From a checkpoint of a small encoder-decoder audio transcriber: encoder arch transformer, decoder layers 10.
Rows from block 3 of the text decoder of a small encoder-decoder audio transcriber, named by matrix and row number. Rows with one number belong to one neuron. Each number is 128 + 24 x the weight over its row's rms, rounded and kept within 0 to 255. All counts start at 0. Numbers have three digits each.
Before each neuron's rows are labels from the 100 texts, of 14976, where the neuron reaches its highest value: "fires on" is the input token at the peak. Only what is clearly more common there than usual is listed. The data: two synthetic voices taking turns or overlapping, over music, noise or silence. In brackets: how many of the 100.
# fc1: MLP up (decoder.blocks.3.mlp.fc1.weight, 768x192), inputs 0-63
# fc2: MLP down (decoder.blocks.3.mlp.fc2.weight, 192x768, transposed), outputs 0-63

fires on: "y" (79); "h" (14)
fc1.626:103088110161084118151085162158127108137129080143147106114137146091111121154146118104127151108128114121105120101105164085120163140157120096123194141125162117139105130141103091122113110156123094
fc2.626:136139106121140151151125112126137110152108136134121113112152133150127114141111097124122119147140144091181134128143126124124098128134135144123179111088155131150092141084132132124078166110130101

fires on: "e" (100)
fc1.633:111146126110130160132129113154121147127122125130145091099124178127147135142149131140130108149144137174125125102128078172132124124140099136150134067145136138099074124142172138134100158148097117
fc2.633:157138167175135174171135144134109153133086162122118124137135139095136119134141156139133138143147161106144162127123117102125098158140104087095111135112147134140116085153141110148120102142107086

fires on: "y" (35); "<end>" (14); "t" (12); "f" (11)
fc1.80:140075172158172107111104118100144131125167085106109139157136166097140135118150143144155115116121105138118104089078116146097087127121180161143162117132131094100151085137129089128123170138166131
fc2.80:118123108128106128142107150124169143145106114120082133108142135121179106173164149140101119105168094143144155122087124202114114111105110121154111149153098106121125124110110117089134114123050121

fires on: "n" (99)
fc1.719:121154103137135109179110070126125140159090159139091103088121126105138105109122115160090139134146136161137155119127119128141092100124168147131138105128148105132096122105103119153123166120160115
fc2.719:147156132136073151160116149137110142131156146162151129124106110125094123118111165091054095128098120163128141099136162108137129123105133101171153114141178108110132128128134123113149139138110134

fires on: "j" (79); "q" (10)
fc1.728:149176134161142127102167108039131118112171089114088132110103161130137131101122120113131138153147151097176139073169129133099118145123140080133136115147144117132108103125104157069114129132124078
fc2.728:155158141146091132142108168128095102138110113125112151147168111166129129163137144122143131110113131132162124119074161124077137096130123165144123129159091157125150128153136141128143094133109122

fires on: "l" (48); "v" (20); "f" (14)
fc1.207:136163168156137137137115125150093146125164150086185178152133080133144130103147131143144141115119162106115145167093107146107105102135108103133125088139160157166144126102153117120092132160159138
fc2.207:129152169098105128137112138115145113136105159137143149149127137155125100130136143114103103097110099145167098104153120111104143104127153133124089150117107122094158053167131152152148118133068155

fires on: "p" (48); "h" (12)
fc1.349:149145127132130112105139115116140145116114120110130111181120168081170141137179133141150121131140128126126140112110134114153114117113081121129122150148156087156129152154119153088133109150157080
fc2.349:139145144142155111128130141116120168173162137138157150110129109096085130115119138126126149150119107126139105123131132125130102156147068157133103097118046131111148139122137139126130107126123114

fires on: "a" (86)
fc1.367:155114133141107102143145115162115065136114130148137115205142101117151160111094128171196161139097147148159109135110175132122145124146104133131112123109115123142186162137106137116088106131151149
fc2.367:146137131089111127158197144119147149157154122120115149097112145158118111131159128100079164079128154120112089129139119096125114097137106117102160144101127121102104097133141106124159151131064126

fires on: " " (60)
fc1.249:103122124094109150071134151105145140106116125137132147131135158129111149146127075119152158128137119091148098121138166139145101125099166149107106125159167168157126139121111155103122139141133114
fc2.249:199175105127082135131145105112161128126128127189130119132162127148139132082161158102117155126092166146124143148133099130124150120117124159082159109082139116105130132130131140160115130139119117

fires on: " " (42); "h" (30); "t" (22)
fc1.51:109169102144076079126146118157133088117115141131135166152129129129097134155091106117124163148162126160104137117114101148180121116166147115123111133119152149121145129116131118164141162161129096
fc2.51:128071133132146087098144138077137113107133129093139173099122128115125152105142138114103114140104104080163128119137105135112097148114121082122150142161154115114167135107144131129138122098135138

fires on: " " (90)
fc1.114:124123156131097118127141110137130143118135089150087101121100117131156112137103140108177174127098101114124138131109150160131134123122109106165132133083140136115120136129131107062123127141137132
fc2.114:136089172139144163126125110117115150141157102125107113164111136110091131143126123143117158118141152084112139127113099075134136137160151122122115110164126153137149133120104169154147114131142146

fires on: "b" (65)
fc1.129:134178127092075137124127096100071175127080123136141051148141137118117099113108135114119145127100110121098141090120128141146145120100140132169143096132138122116136134124134104120094154143157126
fc2.129:142132108124095085106135163128100089154088113104119190078134151121105102126088127082105125112168088152086133159093098098094124144126132118127123134131132142154120108112126079082128118130072120

fires on: "r" (32); "e" (20); "u" (11)
fc1.22:126123148144158119134131097100160115112150127105144124136098137070119133152095123135119168139138144132140143141131142150113130102175126109121133147135126133143156124159095106095117161116117097
fc2.22:110135116113112125157134103139110142107092149115115170118156109115115157121164151087141119131109098075108117086137147137052174101107134111131101170111131145089125122137142164148142108124113107

fires on: "b" (70); "k" (27)
fc1.670:096109159155117134146128090070116095112105123165142098137140133126079088113118115135120160113151146135170115103140138115115166139116141091144122098091166130102152154170159129111083118133140115
fc2.670:127103114100099133099145116092143124117096155092140170140146201122117108084157151107179141110104140123167161152108105123107142133150154143142110142090124090111093156122124095122138136077136076

fires on: "g" (100)
fc1.499:090102139128141091130156131125117115136185089138146142132112065170132165130106157169122113118167135106122141094119139137120127105152125127081070165114100158134161076139114086127111131150158075
fc2.499:161146104136155154121115145103142098117144142147143085123106145144099118112147181115104126092160155114109117133129156118115097138142097088096120076119144158181125133146079134111090113154152135

fires on: "o" (100)
fc1.359:134117160143150114155126124151205138190130135119068125169091129140166085101140171112094127107152113139130124108078136134159139134150129154113105129138137133136123141111131075086167148119139102
fc2.359:141143138146104111110146132134125156124139129151139148120152126129146054092102128092180146096163103112118104123139154134087134096138161158132151169134152133115130124130103149146147130142160146

fires on: "l" (97)
fc1.320:151160090141094154077143114158150137135125149113137102149095076152098132100141134147128119126094161116171129127148109140130126129133098142127130114136105109139152141151096129119130126116153117
fc2.320:110100132123075138113082138103116128124133171109099123151137111123143111143126085139141103110141112135133139123129095125169113141120125099140108130104135113143150124166171108082147117142105126

fires on: "r" (66); "n" (15)
fc1.250:101142127126132139127112141116126131108163110099110119108114132117125163163194105127092117096129118117116130130123117109101114104182154104109175133158152126118118150142109130116088169167122110
fc2.250:121143126143101170115138136117104150155136144120098126138131131147110127135104126154110152137159143108111095145145129169134084117093103125125106183134154103150143126118141154128167121155152129

fires on: "p" (100)
fc1.416:097139157162107106129140118141157150105116154148098153120095092093119136142148165103163113154106147118130113124145096131137092111141129140165168133129126117168114107102158079120072109141097083
fc2.416:145105168126152096128080167157091157163097160095104156125158147101157132132093141140113124137107110118144104133150119094147106110116122121161119147125130100113130106143155151070112134108121133

fires on: "b" (54); " " (43)
fc1.597:120135078148140133124116138127165133143149136135165166149131121103104127101133113107110153145102133100121161115110105098138168177118155164090095115128143095136126173169135117156122120138134103
fc2.597:126135141149117065174155141177124106102112128104142122126170165112106143162139132108138110103135176121128123121158138121109124118093145121159113144098101122121160113170135145119110073145113104

fires on: " " (85); "t" (14)
fc1.194:157135185191115149128132138118121138140104156105136119184135122145160121120147128115114126105118104092104085144144127145124123145146136132105114143118088120090111131136144139145137085112109169
fc2.194:146147137113154109099126116134124104143134146141153132106121151104138167075129122152096112133118148090150143115147118081104126182068132121172108118107106124134162102126114136145140158103149131

fires on: "n" (51); " " (48)
fc1.242:112130165132091142141108114177107120065128133099124137163128124136114150138160150074145107132123101132120089151139124176149123118154123126089158125136140117140174179084127079132123129128176112
fc2.242:171117148092157104164113133138126126162096122111126074086139131149122102078120124097105112092094140156133137147156146165140147134119148135169124131140145148081083115156084164140112158118108093

fires on: "b" (99)
fc1.311:100150156116105105129131133109133180163138099092097065080149159077141136152132134167174147132109148114173140100117155108186144124133146104151148040139138103107120143173140141080101164146128142
fc2.311:171065158133101118119073086092118111173130131119113141135163114121111096102115114166137163153128081106122154132134136141133102144129152111124108122103124128072094124126114145121138110109127151

fires on: " " (96)
fc1.155:101112149115120116112146089136130127123131164140120092162117125107129120173124152133111137123107145131140129110124095139102126115121105125146154167137130115158122142134166112136119139116103124
fc2.155:149105137118106096167140110132111090121114104083111131124153112124103138124108149158108135125129146091143142119133078120128120146130130132100142132133068100122123127081130138096144117110133129

fires on: "a" (48); "n" (46)
fc1.124:134158133154143117120162112146127119099128105067150079104148126107152135068108132134116138108139128120140145135089147091164127069145080116121130131113139116115148137109112129125106137119110127
fc2.124:146124121108119115167168174137116110129114140119160125151135100126155152108179168138136092116124119122088120151167169156115107081145146144179140112105177122124116090139116177143173126140094110

fires on: "e" (67); "u" (33)
fc1.401:146134124123148154133123120121138130117129131134116128173101120182108106111158140113099096120128085119111136162124129156127106082129163095129126072153131160133109100125123146115104146139144112
fc2.401:131128117124106151150090146145151095132178105098114119129117131143138118135178144101139094112131133111165120187159112175135070155149185111099097134137114172119115158098159179122121106124110151

fires on: "e" (98)
fc1.388:130139151134181134149129111164150182128127133118074162145142144126153095104107125104139099139137103108141112126124159123121109139138137118122100122095132142140146150132147130088142127154123110
fc2.388:141121143119154121126166169125116146165142137102125064138128151133110102145159137153124064128091123145133124121132091138170106123138149114127126113195118145127085139176114176134094091129111133

fires on: "e" (99)
fc1.280:096153129153149111130190139147113085078115149143126132119175138139128099146123128124101108131153140145095133079103131140164075150148160110121109129114166124112149140124139116151095114123176108
fc2.280:103140121076101135153085153078145100141130126082150187149126170175103108145111129161165141142164118115134099172143126129106121107123110141133145164128135136129111133138130117093125098109126118

fires on: "j" (62); "h" (31)
fc1.691:136140122107135126096117135128148113128137128102138121121117151134113123103112154137145156117120137166085137071133109108141114137139117122099120121134143116136114089155089156126095135177087103
fc2.691:146106154168153172129133140116140126147146170131142109118176115110138109107189155171113059101124158096124126140125137140148101140137115074113146123112135114119144080101119140168124094119081142

fires on: "v" (51); "z" (21); "w" (19)
fc1.588:123069129183122124137150126111139126114126117114100139169108163108160133090160117145099103125148121149102103075157111116123143131091098196105184107153155121137111153095091135148141148101167122
fc2.588:079148142141141154136103136139138162121119136111121152141164121074129145139151101133155119125137125123121145091162158111145095122134109107117045095158133118124142147146113131116112059172129125

fires on: "l" (42); " " (38); "d" (8)
fc1.568:161115151176113137118075129107122172113135187092147128083149119110153132138125138149132116129140068145106105131142098144133087135128066096137118139124120137095144137148157168123124142124130150
fc2.568:127141112090164130145129143148158094133167137112114086157149149137101132148130129168087116093168124119103147119164099142086188129135158113111122103140109125121183144126144142128151113137150132

fires on: "l" (47); "o" (23); "h" (22)
fc1.268:110125142152142115144112118143108163118103083117101090146133117162170122123121135118111139156145159096163117186107126120148174131107103145124075110118109123116114123118106097146138164104147101
fc2.268:169118121164127147130120166129126090131121104115149172136155104118129116142104135089207136104120098093151124166102146133152135130141089109099155138121109180117119156115151157096162146132120145

fires on: "j" (61); "q" (39)
fc1.404:107165131141131147088122134088128125114139147130145136106080091120171120102147134116147103112159151118118141095193147123121141126105157101118156122134193117176145109098124141133118107135141112
fc2.404:121112045140138178160109159127149074135128116135115126143161094132090127135127119132086093107148151159142127104137102133132075050172127115150169134143123087107083141133138136154104140126129101

fires on: "b" (40); " " (39); "h" (18)
fc1.446:135152127127142121152137040109140133122150133128116107125120087104133117132124175126125116115092137109136155101128140090139093136085082130142108130118114127145138135122132132128131135112139157
fc2.446:119122122107174123150117173115076176094128135103106160126154128100107129097153109163138174101124140112151132134086128168110104128129148079153156115094171150129114096150148092145111130109117128

fires on: "y" (90)
fc1.428:128095098128113120131162143133134096147129113110117131143125132157156125114164062085088140103097149191096131138094131103091131101127163149134102128129165112130127192141159124115150158127134105
fc2.428:118108083144104132112115131148114154102156128150141136113131150163088119138111126139114144139147111120122120137130146127147125162112144125134137157112113108123168138125137155126148115147179113

fires on: "y" (100)
fc1.503:133128144123168146149106168172129131141126109146107101072094153121125127129154174089159180074126096150099150108095123152174101139130127128151185086146106159117144114106119098116106144122141133
fc2.503:147113149146106124116137118097145105108114118108136110087095138138134142153133134114086109135126122116117152146124125089083101129149140184161197095121139137147141174100147137141141158109136138

fires on: "g" (62); "<end>" (20)
fc1.35:099127138125107166162127124126142134130117134116165127105120108110183109103076143113139122093157125137153084143194116143149105131119129116100140110107166075164080120156150133117111121138130124
fc2.35:115155123139126132130124110150111112150132129096129129124121131137159176128094125114106147123119158144108110154145123120111164136111119136165113110094162135102134109118097162156143133113117133

fires on: "j" (36); " " (32); "o" (19)
fc1.368:122144126121136130119105142123126107128135142137140104165122090147111085147103102173156116123147129130147176111092109118149126116157145136163162179170154137077087128136135131130131115105100106
fc2.368:155124139155126145120126157124125165172139130110136154132123104140121120101154153146102083128101130123120122127106129140175121161161155161180110109098109117136146117138108127139120139122116128

fires on: "n" (55); " " (40)
fc1.583:118113102144087120100131099141147100128110098145159091165154101129125152152141165120130132147164122121159113109168100129122114115131155189152141090179126082147080139110139120119147182127175103
fc2.583:113173129152138169108118099132127129128142165118188177111129154147117122164134128104096170188099153147172141114126125148126127130147140110089134107176141108130172119152141119131161095122114158

fires on: "v" (74); "t" (13); "p" (7)
fc1.530:081156125096144151141166097115150112138109152094133096164122108182086105117084113110144104133117123112185108135064125157106119105113143107121162125137145094106139117140113110099107100129138123
fc2.530:118111135129121125137104139144109147132123089122093146088160145167136103109129128109093128146089123079144096163099161162137161163167158116123134132108144142150124113142144148105108144086145055

fires on: " " (83)
fc1.125:143137114144076124132113158144141181113116111107134099140147154150098184116122119107080166148108126120113113098123077143147102120140111157180122126133126132177123139095128100172106130089153143
fc2.125:135097145130162129086180125146122117126138140095137151103128111121151123147140133160126124166113140102135095129129192138177144136158101108143127148136129091104094096165117145109165139097143134

fires on: "l" (67); "u" (24)
fc1.269:114123137124116162139166158117151105117103098135101134117139145150126128153119108100153141141124144108167189145125119123122117172137143129133108106125110168099137160136126103120127158089126124
fc2.269:146095143115140147130135109081115137114108147111128138129135137183100136075134150136134121163123125132114157153172083101118078147081135136147173112109150174084108158149141161115146099093162152

fires on: "n" (25); "l" (19); "i" (17); "t" (15)
fc1.409:119118134117118115140124083125124122122133100124159083131142119120162148122142124160110133153112091159120142101152120142133145096138157103069137151121108184087112128106112145116100145112124145
fc2.409:096103120113141128138155142099057105149164137153155116115144114115139095164142128121115186113137125110095137107112158148152120099111105109134093164101149110155166101163185143095148103091160128

fires on: "g" (100)
fc1.586:149094147170149099134129143128119116139170128171157136135152094127136136097107140101159136092129158139171129098130086091116127109127138110088091109132144164151086118147078071099134115113148133
fc2.586:139127139126130080130108124142122082142073091132146130111067158111125149136150164138113115114086159132120105136159149137137094136135088112112124108086172116126120103146121142116117095124129129

fires on: "a" (63); " " (35)
fc1.535:068124136187111148127134169119111133082146132085169099114160125151165136123135120160117097131151112134100105178166119135141121148130092138128145099117127141132135130144125146133113161115103199
fc2.535:093164130155144163129133166118161085144135154097140152140140111182135124118136150120118138084125156166132132122107111151154060157142097143107129099133102130137125153150155127113106125087125166

fires on: "r" (46); "o" (29); "i" (25)
fc1.463:085148116157135133094103126110106142150103112154083108096114175135147147120109104098113094114087135133136146122146145137126086125096119086109139131112095124081128167118139135109183076110165164
fc2.463:107136094111086106181145118106085138133081130125143130116130131099105146135133127100088101085073067168129137103134117104162109107095119150129120145107106112114104167161135125119127140125133150

fires on: "v" (76)
fc1.618:126119130121166117132154138125137160138149184102103136161148106111128053146121119113171132129167136114125133157144094138103115142127114121122124140133132107086172104151144113124113136129146133
fc2.618:162123128122134162151122136124156123119138120152121149118127144096079132151124099096080115161124143096094119140071119155101126119100091137081111138082131151120098108135126130130150135136139142

fires on: "b" (43); "p" (42)
fc1.516:161114089098139116145144104129110089102170146117108145127151145149095114153134124106151103142114122122104121083122119144153156169132129114114122148101105116105138152153132148157107156085112092
fc2.516:149127131154147121142121139142140116122133122109131127145097160118101129127132099088135171071134155099131130108121121116083160133113121137137162100141144122150101104104116095076122127150124133

fires on: "g" (54); "h" (20)
fc1.65:131128154141122123141085107129126135092162116137133189161139147159086137139103150142106153098138159103099112143181159105097155101099118149097096127165095107138136106129130110140148123168167121
fc2.65:165095100142154108159148155116091106171115135089128100119143205091147123115140102149100102120105118144098140149160136123132113105138130128131213076114128151162121132131119128084130118073105119

fires on: "j" (66); "s" (16)
fc1.662:152145107117122143123137145101119131094174169140121168156162100119118132113111147115149129144117147192121094113204126159092120157137105161169136150133144086155133159114122089152154101129138110
fc2.662:103100165121132130150092121153136149122147122150123136114130094104132069121160121144163154161144141119100128164095191114148128128116131145132139155140149108162139135152141133122090114112127100

fires on: "o" (100)
fc1.706:139145155141126150108131160123154102146142136159101097113139142127119179114127123096106169138129113165142137086152116158122164159090127099119140080107151089109162101104151167113116166135141131
fc2.706:116110182093122102139166115123137098157110166151097126091139201147116100109113133139110086133131122158141113103122089114124109114108120099108122115159134142132099110153151135138140086103142167

fires on: "a" (96)
fc1.429:161154118152120139154122169099103158108147113119115143156124083118135166100126171183097173088155135118141133130108133144156174139097126120090120136161082113157121157096139139157079153130108118
fc2.429:086126131108086071105161117126148156115132131124110127149159153179131147119110105142113105081081123095127096155115149119136139135123126098162154105122140085106117099146081183127126129094149101

fires on: "l" (96)
fc1.394:154167151178150105082140068071086116111128103126132170140090116152130112128115146152188126109095145139153153099117152141100134126102075139156122114135152142090140109167115113113150118079136153
fc2.394:162169131104163095150133066123108151120074107151107116104068110146139109160139163126142119147093118107141157120118120130133165121112179151098157117105141116161105129122081156132152129111124108

fires on: "a" (100)
fc1.183:113136127141109117146116169145129111155173126106177094168136086111105148143156135095137156116156155142122118115156160072187139140112132133113111164185082094170122137098122133194102108135126124
fc2.183:134145129135109132151179158129119124154133158074116122143141176107125099106140082125114124121158122112141113152147145134161167148118138104161116134168126129139132115140155172150127152100155171

fires on: "m" (27); "h" (24); "k" (22)
fc1.263:075115119175143154122137102102098116119135113124118168135145152110119111147129086076107155125131140131138146125133091114115126083146169129081129096126094120133187108136160125147120092147118140
fc2.263:176074131106135149117107079142137140139084151122060132153113104161142143137141135146131126113077123107171090153112078129181154144120133096135113129119099133126122163171163120123154130157133166

fires on: "n" (76); "v" (20)
fc1.666:109148166128132094109158105125115166123134139124172115117182132109095082131174108129103103161103144140144107109129106107119138149110122122183113092167159115106132147122148125118131138113172143
fc2.666:112137150103103087142114124090134131129144157110136180139136164104149108117112165120078084127134133111133104131122137096090109168126142134138125101170109176093135138128115125209131119147088149

fires on: "r" (43); "n" (17); "h" (15)
fc1.265:114132132149119141109094105145110141121145140090114122140131106098164124138121120130183139077129111096156127105079122106127130137170134126166196133087131093108095114105179119074106129115155146
fc2.265:096148141125141134139146148157160171090127140135142158134143108112106118088113145150139146142120127075117119093120121148116115119137141141104130130091142094100174121141110144153142111111172100

fires on: "b" (45); "g" (25); "d" (12)
fc1.72:114128149159103136113158166132145088116184118127153106106123159116098129132106147108139178126135125148091123111145195134102128122132063167147130152099142116094156104116184120081121120157159121
fc2.72:152111095104151106153134145130097135105131143108126134169154097130147148166136133124126073137121150110062115113135164132159118140110100123082126107157131093143149131119104135105096128109098114

fires on: "n" (73); "h" (25)
fc1.707:117173107163109140141128091109118144143174145139107111146104122096114095108133122157105144109130144153138125075164113117095174142099141124101148128133144119140128178139151095146095144126153172
fc2.707:099118138080093113181114119124121130136127113151169182153112117136147127101142140115084109155124174111118156088112135119154159109136128116073162112143135119147118085107121070141140117099122076

fires on: "r" (76); "d" (17)
fc1.752:138127176104122161115161080113123131063159108133112109104085170134159178119131141102142160152159160156133145129118103119132085142098147103153141121136084114132117126136098133089169102138123095
fc2.752:096128158165120166119143116117154136112091180129127104146136156107082155126111134145138144117113104153110140158120124139104143172142121088162131110089109144111120138129104164121086124147147120

fires on: "o" (42); "b" (23); "g" (13); "c" (12)
fc1.678:158120093156156142110116144137117135129087159117105116103108113123121089097131169120097157114129160126125134119134127148127092128114109128104118124108134159104125106151123118125103110127149125
fc2.678:113106138169124185143095145132139124118152148116146129131135120143117116131120117111151127150138093139077114105133114130122107114103131139152091111132072093114176123105127120133124123113136147

fires on: "l" (93)
fc1.471:114108166162132160116105103135116103111107152164114128139091100124102164111099124121155150121108154123146121125151129166101124119126137113132124127097119150107129142098132132111103131119081117
fc2.471:114077135128139115124127111089117113122124126088152135122146151161132152152119147115118138159088114131136114171121112157173159140093144101118152108121126141093107132118155146121132140102140130

fires on: "y" (63); "k" (14); "z" (7)
fc1.578:150105140133104156131137175130128123165131098127144205135149134110151126111135113158128100079123095149123114124131118173126094105130141155097124113124162069158120172139131120151123163117131154
fc2.578:106128064122150147116139127124167128176173110109114119112088132131138125082116138148170143142144165133165110168071110113092129103131102138136121112130132145190128118133145173148181135102057133

fires on: " " (47); "i" (13); "<end>" (13); "f" (7)
fc1.127:094153135090112152172186144172132155151134085135121117109150135119138112143122102104144132106130108141098088124187176119151147095122173153166109133148124132141163125166130142160129154126113101
fc2.127:131119140147164100090148127130126124160114148138173164184153098130131100087163146095107167141103081158129092084122083144119162154130067115129143142149101104140122143112167117114111101097120150

fires on: "e" (93)
fc1.86:131138126179128172168121108129136086106110126117108118121169126161108164147128154106140143114125138171158091098112121119125086140111139125072105142151155142087146166144142147104148088070124122
fc2.86:155119127126088137143131177149112130108124152141080102120139120154161094149150147124147161144138116156140115140142119139139102126118162141111088168128131127150110102114130146130110105138105088

fires on: "y" (75); "z" (18)
fc1.639:127121139134131132109129125124134112110124098130117106105089120057130115111142161130133154110139106149160107145098123116133130100122089160087143139116131113083109116136100159124164163090094147
fc2.639:115113077089142109142139137140164115112120131079135118137106104121115176109153140124127116151121135138123111104093128136118091114114121153122123123127155124129119139152090175187159142148095150

fires on: "r" (53); "l" (14); "t" (12); "n" (11)
fc1.306:111143142133151135127067144098120124078139096140132173092153064118108180112144093102104146089116124140135127118089115124149133118123116144096130136021118142142151119126151125137107122179126166
fc2.306:109080075173086123139172141139149116092155131167083143120129165165115150176141137103133131148116113130138133110127122075105083150156134088134109101096118137156084154138130146124156161097090115

fires on: "e" (85); "c" (15)
fc1.550:181111121176150131141107139176136142145146117106079133121122171142134140133138104144129102142135107088113149142116189136123123105153111154123133098133111108137104172166115115132125124114094165
fc2.550:139135085125119140112177121129199135131155100138113164140115148116159141121128171097134123146104100127140099186112111157126149084125161151082153129133156132158112155156135145158132121120128118

fires on: "m" (15); "w" (14); "g" (8)
fc1.654:132157132080134123129132118107100135150146120122078103125116140122151171111173146139161120137123139167144137128159125128103144122132128152094150150126120121139139132112095120135151111144133131
fc2.654:131069166111120085178170123112073151151141129120099134101151112114106133142105146143121100130130149116122103113142128115134072097166087130149171107115131132140106130162174126132132115149111142

fires on: "j" (87)
fc1.308:168109143113090160072108152140111118135152140142142110139110113117154178125124139159096126122168164143136119118139085138131085156146113135106118128148125111138127144162137115099143099120122150
fc2.308:131134107129155116107072128113132121122104168122125148103140131152107080154129111128115120094102123153088166122116137121155167173094118081136152144135109116140123108143119110100158112082076136

fires on: "n" (60); "s" (21); "a" (15)
fc1.561:136141119118124101131154148120129112134128123149105113157124121108140161109066085129121123136142147128108137187091107084121124160121105113153147143117127082110156113118104125133125156119125113
fc2.561:153106117121148139114180126086154080166146156161116134115101140105156139133078136112085096128133162145101137194126121130106132127187118111142095135135137107192133076139136168109146168124139102

fires on: "g" (53); "h" (47)
fc1.24:123147138143147126161133134149144149125136113112147108139173126105162138164124156166133141075090191143125096115089095130111132121119120140116117150118084124120145094155076148119080130122157065
fc2.24:138131136123126100142119147124140113121137097142135077090135125163148083128135113160123101127137137103140113125121140058079123128135132152125145104153133134149121087141111146145153109111135080

fires on: "v" (77)
fc1.433:051117162105141156106151169128097146177079094180159072107085125151138093160160132117124156149137119137141136152107137087138139142154080152123138103131144107115140104080130094098110162095124088
fc2.433:128148123113157112104121137106129143136151150112142145135119137133125123130128078158161129170107167092111136094102135147139160109134135138129127114138116114099149135163116123156107143107101113

fires on: "y" (95)
fc1.366:137131163179108139129112100154149123130150094125096133098096104138148142174113131110159110103115106148139131125141129171160091123098150135125114105126150122132117101104085157151125095114105133
fc2.366:154136141113127108100086130149147142123117127175093131104085176152137154108098135121118189148122114124126160141108115116118142137142119140098168090117119200140088156124151135109141105097140164

fires on: "j" (62); "q" (32)
fc1.37:179132122128161128138134114150140106148153098088167117125175105113090094104132160120114125171111144160143113109177103096148127132087172120146158138142143125148117145072141080104149109126136129
fc2.37:145147133125135102150117134146142101135098188130091138098125101141135103141165150148116126101125163155100061109150132164117121127159108112164154124153181142103102080100138135134101090127103116

fires on: "r" (100)
fc1.600:100117131167074149100150085155164130090169138106129121108065096130124144102105126143156126139134125153150131143064132168145149090126114105115144106130121104130097132144123114135108156101068137
fc2.600:136093110145165128112103161146105123104056112125111086108169157094128108087105086091107122150120166107110126120149125114134175127134135124108126151137136120128175100106146146083152107131104091

fires on: "a" (100)
fc1.661:115143108134134152147111096108147110130140147158108107114120127173133104158148167139119150107125150098125132112088165107074116094126139109088121086155096104131108141158112107098125179157118160
fc2.661:111110109153118133120101141120122100121106141140113118111104138144163141157120114135096119108145126095091090138148078101131138151147151128129108094126063141149106126114122148110108161151124144